Rows from block 4, named by matrix and row number. Rows with one number belong to one channel. Each number is 500 + 25 x the weight over its row's rms, rounded and kept within 0 to 999. All counts start at 0. Numbers have three digits each. After the name is the row's rms in percent of the matrix's.
# convs0: first 3x3 conv (model.enc.2.0.convs.0.weight, 128x128x3x3), inputs 0-21, a 3x3 kernel for each
# convs1: second 3x3 conv (model.enc.2.0.convs.1.weight, 128x128x3x3, transposed), outputs 0-21, a 3x3 kernel for each
convs0.65 085:526539575489539526479480487523479464523470481521490492476513486485487506437498446499505529467490525482430470524516486483494484469522477526494513526452485489483495517459487489509513526515500521533496510470480494502518440490479465446454473459488488452452473488519509507482499479475532525523561536489467472475468469481496483520488486491487490478489509516494520483513505536475533527506496519499518495509514484511501454532497467508490506494503501451520492482499470470517505512494494506516479466495486494490522467420493493515502501464511513502528504489539513462522568486494493485542515489491553498466
convs1.65 040:494464507463454502463447519480496503493500507490513497515497484483480470483483490495489503494456475487494495489504497488487504475491493562550525538550505532525502519512498508496470521511517529515490510496478511499487548505513545513509520523541482490483484509492488518507516504500510498498506496501538506515506474497509492512512491499499481493486472492492489488510496511515504515512512512515505488500504504496481483502487496500488498508501509502496497491494500524533533538534525540545536521478484508482494505475486552548523541527508511516492460533467527583479501540489523499469531520470510506465
convs0.66 098:480477489535511513516489485500497506491505540486488545521517519515509527527554518483481457549523505520511472499496500544492479485476445519493487498488517487477488479488519514488510516524547522492471444522493459465508497491491504557528484464502468474503499487513524481489481521491474510477525498495525525485512500543505488446459487478510487556499490505486523475471516449439473490518514512477510483513513505532529530497529539505519511488537544525493501516500521503524499457466473510505496522496531510467475524498527488492487465477470471514509553515509516500514502560508500491488470494490474507528
convs1.66 074:451460466466457454455458467505505494513501510509500495474465470471457467472467456506494491532510502502486484476488487485491491490494484502504500503513508510510507477502505444451414506530519491505515503507515488513508480490497483499503478483481501497502498496495504490496509514525511515500508520518494499502494504513503503495460476472461478477475472465492493490481481479483483480506508502505497502501496496508523509508523527505517501490502502499501498488499492527548522482488506537529534474489488480495500480487479492499510502508509491500507492481490511485484460459480508526546517517504518541555
convs0.67 101:486445470478483487468492494542511580480492497480482504515491518502527504511507497510539488487495507519509469517484475506498468470477492484473516467496503477465440526515530551536558522555578506507511520511508509495505499506499490497461516526490496494470503472476477462475482463441461470454496427500526512527516505497474452469521512468481495490456486480527517471473501494512511498519496527492492520488515508464476486492491492507475509476518460500529514490505513528499513504518528530523533496536480506492526530520478500529523491487479496506474479486538511513510529525506480509525521515524516526546
convs1.67 090:504494499513503503506494494499474508477475483486480502485469484490480482476474476553524491469485514491499423524510514521508513511503510547541556553547557550551552483485484543512475503480519505503499497497487496492500461474468461462474470470476507511511519513519506514516517519513522526517519519512463469480479466478450468466490485486504493486485481480486485481484489488488485495502467507487466475491481515509509516501500506508499503519521518520524519523523523486504462486496511499498487517528527515520528509513507531517522535523518528530523499504530515521499515520557477519492513503486523522524
convs0.68 088:521477529543504559546487506444495485493482516538553522479545495506455449478459466513537522516513473459540497516516475510483423497508534492542514512480459474488475506473557464550504516489485514541480484496521520496507473452452488523477495458471440437459484492472488469506510504475479508479511496483508519480495479479486452495508439491507496515526514510461484497485514483494517483498467492518475487486508510507451531546484496501464538515471450459458479423506470469462519508492479536509477491483447456475455493487520487529529482514501461491467493477506518489494506514485474512493478519500515505498
convs1.68 053:472481492461463489462491503489499502500500497497507500522458465497463464535472468453492493467480491471497509489508496491498491495504513512507492506497487493483478558542541488504483561534523508484477507491485495481481528475469504468486518489489491463467500486480510495489521496488506490486506480496517494488499479493509497509501491492492490493484481489493485496518508511512510505496524533489501521497522519502473477503491484488490484501495498498491496488485490515512508525520498514507485500482499497481492474466470506492489508495486505487486576538524586574498524497476509483468501484463513492497
convs0.69 091:458472492529529541502530503519508524491467516510475535487464481492513518501500498471481487520522546519526564464497468474485526545501534549520513484473527476471508513510507480523525492535508463522481483506498524503534445506481476495499466548486410470451522452481495519555501484489489487505504516489487445477500547509470479497508504512465515540484482498469493495461503490494508487458512487529492511481513492490481486506550501516516509458490434491465499515520461504526503473516540529535549492501478525516523538534532504479522498487521436495516487472506511522469526518525532509552530527509478502489
convs1.69 061:498488502514514537508496539491506508467459475503487496506496511474505543508516545514510486509481476522522547503456460495496488511483505512523535512501519522533536491503550501533520452492545488495515494513513487474465455449467452485504495510525507515527504510520499509518504509519505498510510512527498493514473485514492509539531510541503519530521517542504500487500495493506518520500511492500499505481494495522504528490526526498490496495487506488501502514514527496528473449458463515507487501502499486494508498496501502491490492512496541560533508503497480489447476439444493467445517493473494564541
convs0.70 149:514531492496481504511514503482537517536523500469526515504492493524514510542504556445471461541480489432479479501523517530535487444509490496514526526468517501515501583482502446487461576511519525499481512513515519480515527492517503537523512500517527481535520499504507494538586476504515519499571448519521509492486540503522536494502481491504492496514507478528494517479539510521498532505531502512521493528534514483487524499496527473501464502490520510512496518497504515505462488475498481497422457515494488513493499503475563505501464502474553493494511507502505488504501512513559461517476475494568448520
convs1.70 207:493495481492492474485534495480470532529503501483491539476488469506461496526472513474518472549523468459501453523503494507515479523530494505515512514521501498500507522457489489485489541484477532488511477490507523453503515512512498498509498506487546516509507499512525500477561493492479488468562502503505492499524480517494506476503501512502483479468510484505502505495493490509504504503489506500493507513487514482490521490489510469497497518494501491483492508499494501505498516534496495515477488496495504497496461491472559507505502492504563511512499465551523538497504476543589489542474460553643487576
convs0.71 085:475509478495500498537515550478524489496547552517475498497504442497516526483527501509454460522484454498513505494463499512494466516523509498485520503492522486508495478496526511515522509492544468509519464502511534491500451505507489546493490519520463501483466526503493461538488541476503489482516491536498523494480474495477497474459464467468492513473499447485514502528519533519484457523484522464497459489507480466436484478499526493504520475498483519499505461528511480439484502449502509522512478477498491510491470527533463447482463490503490497448489492477511502507538528523508512479522475439512503480
convs1.71 058:504502497525524522529518526480480491485490504473463483466462496488493543502513550500489490507499500506499494470454457497496487487477472510509527514535550519535551476472438463485454473493477476467485480496522493479500422435464447472492455482494529523551525525553541516537515505499507506504506513517433457498470480522495505540492523535518527554537559576520514504512509501508507520518527511509518502502513490496491519493502538505514535496493509506508521524531535462468471467480479476476478493488500503498512501499518488491496482495500498507506505502498511506500509502497492473503490495501569567566
convs0.72 083:495487533485482538486505493491472519492499510504525516536542505510518508541499476484503529483543509499522498505517532475487544469505478470466495451462498453469518506527465469466483434488474493511506508530513498526467498477490508494464479480462527525469523528483488502468501490537489487531492461563493500496541513470488486448475484512515471472476517455489498492556551508536489449472498484529520520519511549517528527540534546504531495500475502477504468455471492507494486537485458532539495501503488502492473524501543521504488522474487466530500511511491493476501509547502456492512511433464521487479
convs1.72 056:518495503504481490508492500490475488507467480506482487512497488517477490514503496504498510483503495505508505532513496533518505530510502494498500488487494477472478530562524529522549509529530533497514516485499527489479510502489478476479483470481485483492480484494487487498516519516492510513498508494514486476488460464487471483522502491510498494501494492485498490487495493488496501468488488482487482469502496484479479475471480480477478490495492477480482476479486532514503496512485503492486501489498504498503492486491492484484486478485481482485490493494504515497490525514466462462437449442443448448
convs0.73 094:489509512525529512538538492518484511540527481518490493475473539464481484449478477470446517486473489487463519516520503508478531519489515488499518531539464525501526481480487481510494512482470516485512515532511486510506503512479521551496503487473483565511523478495493499469504520470505477477484521459474461447495444509478461468466437468429445465485499461492503506520510508537497462509476489485496519529496511506481534540516517525493504481485495468512488485495502486509540513491467497502535515497500480490499484487531531515483505517493479494518502513493531513535533531538479531510518437463479460472
convs1.73 061:475481485473488494488502516502491509499484504500488504533525503541542515554561543509528532509518506517534519518515525528522536530530539474469475472469476472471477564562539581564536616592570508502500501512533485489505483487483492494500489487498492501505489495494490490491517512506518519504512514516530515511543526520542526533502502498506503501504503506461474480457466471466475476494496502507509513507507506489483489474475491476473478502506507504510510507508515497524524482499480493513495509518515499507508505502507481487497493501509490496503495481480509490489482456455536553544534551548537552565
convs0.74 081:512488517505517492490503464480510448482489519471482497472502517477513463485478455481513498476508523452489497541490526468497499467529489506521489515502462515502536515517520467544481494480497509495496488493535535518532552500504532522475452441431466490472491472459474476475498505512487526520497473519499491522482516499469448443507520507517486474502500455503480504470528497506497470497534496502520510551543512514480488510503508495498464497503470471455527463454456546481476432465499482532501483490459507488508476477537455475539485519495486452482486484475464465552525471513479495493530476528535502470
convs1.74 050:492500515489464528501507515493503501489483482478490489512502498495472454494478454466538583512501518466472480506519513507491508482499497512526495511504486503509492531542486456463493605542532518494497505509505505506493526512506494478483472458449528501507490488487510488492494485485485481482484472483526497503496474471491470462522507503501484497483480458510500514501495493501496494475494495481493491511521524527497497512507507488493483508510512496494495492484481528531512514528480489520461518493501510502497490485482527516508501502495491484483559558545609629567552599543532504500467490484494474461
convs0.75 083:477495537475521498493508523509480481499537512523486486524503527499538559479490543449508470532456487501466460548510526516511508529505520553534557496483516529508555506515525523540518490575572509436524519506492459509497460500502506504507520500473470425475463455470489429453520526509445508510521520474494533529494537531506491503508467493497495491470487527500535514504524500517477487499500512512509488511528484500481507470516512450512541487489472523516520505515490484456510491465487468507480520509489514531507471508466474508487483505474529501485474506527507502473456509510505535530540506531495518522
convs1.75 061:501503499508499503523511516475456460461452455476453465498501492517508503524510513499514461498500519508494465444452452455453453446449450498500488506506501506496494484491520494497449509511535490503508495507503491501502505501503512500500512511508541548549544549535532531530486491490493488491488493490493496499513510505516515515500505509519513511499517497485478481476478468482466482502502500496494493501494498533535534535535534527521515501507506511509508507516507489452459445456472459451434498503504503515512495510497483481470480477474497487493535508549541542497512496528491494543470479463506523549
convs0.76 074:520465436505464510474492510515507493464512455516492493499502440444524479484480484521487480463488487480505486520498493503502490492475528494451475505477491524467522510567493539527571465515476481489471500505454491498516488445554515527501498500499474506465481481458490463467488504464451493481495522544517467501485504515495469520510478498511537478513469480465487530503493491459513511535484487511488478529460526488505544485532502518532493451468546467551531488503510501551469473517522524518507549509455487479524488508494493494480538479500510481458533524538528524548475498468500517475489508496506503492
convs1.76 020:478498480483491502505503498542540549509532540551530552502517515514530528533533551496471477497477472500488490510510511544539527549533541465510487468499513473507508482509463483498428515510468510520519521520527541523525474488479491490480492506494452503492472494496455485505515524511520521521525537522517512521537520524539523543501514509517522517529518526519506504512501499505496501515491491518494484512490488441458457445466467467457471501485485520507501520516504532556545524537544554545554497491508507501527520511528486497487496495488495501484478450485498478501497490483497512544576513552491552561
convs0.77 108:528560508531513518519503502468500442503491472477513481467503492507483484480469510491491523473484506495483470460513483507525499455505445479502503486497493506544536510500515501516508532525532475457471489514464448483465520544526516521502493516493506496512518488509485495494463465460490487520494495486466472468512514500495487483452467466465447471512500512554531553544528529529526543527491525532520522491535528527504488504555482516487457501500509515510498492519508508529518516517520521511531521521504495528514488504501535501523528532521553503531534503502501501491514522533532515493529503496511509530
convs1.77 097:497496481504497498503509514500504495503498499510507508504495476512494486507504496505521509516522518520523504527532534545545548540546551508509507506512507506503503534529518536523496546547547520508536510519530497493514502479484507482497514487497533520522530519522537525524539521533547524529531528533520512507525515511519514517501498500495487497488486494474472481479479482481483482470496481475496485484507491501495498483492507490487494484481490483479490479479491513517505508516496515516498500494500489490499490487492491493493506502500502496501512508513527520510504500489504483531501480490512484533
convs0.78 094:512492518515479493486510493538515540543478482510521506517520513527526509523506511470499475513484519557536513481492464539508488486502469481494473463456464438437472473491503509492483490516487466516491453465498463493473475479494494471492480494463471518499496523566488507520493509454505432479482466477471498478520536513493495499481499490505501539496507478534484545528485519528535520505478474512495523484485509498520503496517561453521530518491490515523513485492511498471498485501528472509515479509468501500509478508485490456468500469472510498509506502518527507514526537504477486472486488440521482459
convs1.78 086:504495492508503502511508514467474492453485478471489498493484497515509536497508529520515502516515500520518510473456469471477464471452467524520530537531545541530541494498485508508493479488482493491519490496527511499539455446460475475495475485488508502511515520521522530524495493500496485500492491505467478507482490514491496523520543551532544559523544565512504507515510514510512524506505510513500508516505512513497510511516522517524517504496503510501511518507518470495495473506504482494489514511515517516518515512515511515518513518522511519526476492472483491477493490470469455465462454457499498483
convs0.79 104:468501519519511513480494482491482512507524504497512534501495488516535492519511498507472517504527492512489515513523470527517511473488512500493522502487518496502513486482567499499501451477468485519490501487498512513514507532519511505503494518513507495454496485461491499498473528488506486489495509493526511522470511482491494520492499477478462495478482515487468487501498511506524495499489491498506510468459490482500449526501478551491509492505506506501478498480486506485500531526502512507520489486485503493492508504494528500494503481480475486515500466428505504460484492480524490504488508475472515431
convs1.79 109:495477493495493498487464465500473483519499513495475487467460475486486502463462479489490490498490501485477470475459452458446444472462436501495490501495489507499493515499538502507514491487494514496510500493529537508528460467473454468468456483478499493503491490504501499505493487520488486515493486502465488503468496523463502513526526528528545539523526525492487491489487493493489497513504511509499493499487502490491498488488501495494507513515518512521519513520512480490470510512518496502513492492493504499500500496502488495491485491486484497491490495493476475484499505502502527517484531494491542507
convs0.80 112:572529538530532495539503509513511498533496539506521501474503476492494457494481484527511515470463495453495485514495511478468508495487517534495512464503460521517524474489494468452463492458464499492491492498544544513521499472474483488455427459477502501481459503461492494465546517518495488514522493536483501487502516477480473485485478470491496488514482492488507476521522521525497528504493471509537526521519477525485512544505481534495501515501482498489481511475511512531496519501545521474494511474493491474490503473465512501503499512500530497529482473457514484469512494510497466484489466458518505484
convs1.80 063:458464488461452493454479504479486500477478486481474476497477456509483468490498493509505519480478495494498506506512509503524536505515519526541526523534529505514498497554547477528509522573551500483460518498483523488480508484471509493508466500523515496492515501496497511507514504511521511509523501508510494492494481491470486502482477488487481487473476492510502494515513495508500499501516504480487478499518501505489487508487493516508510499499496493489492489490496509525516504502481508502493514494493516499499502498506510509519498506520489503498522508484520503451520522478535517507546501487544543516
convs0.81 174:472523533471547489491504533553510473487528483538475488507499496478505503564481520523546509459484532476511442518511535497544486505498522498515520501492467480495489502487573470536444494489573514507564458526469567499556489510516477492470480479499517531514504496497497512482525469508483522481531496509498482495496494459506503483487512527501513509461494506501473525523521531499493518535505520535529497552494527510502491519518486488521482478477477505516485497494504514528463515518499477545453522485485476498473501469442521498509485502475537486519481473542493484477480507526517495515511503525522485528
convs1.81 232:483474481471480487492467490491480509506479491509488521495533467523459504536522518594517469455503485483473353502490507469481477490493488495501499494499488492497495462500540546503508479500566522549519487487521501504514510494520498475501517500526509517525506504516458492482542505501488496500513493476499506507522467507507522504517495542509472487483494516487492504469480490500496518504473504492466468538492537473495495486489486449486474526499505510507499516501504472491445486518525457525426522517504525512514493517475523467509510498503552490534472510551524505482478519550525477569496485479532482580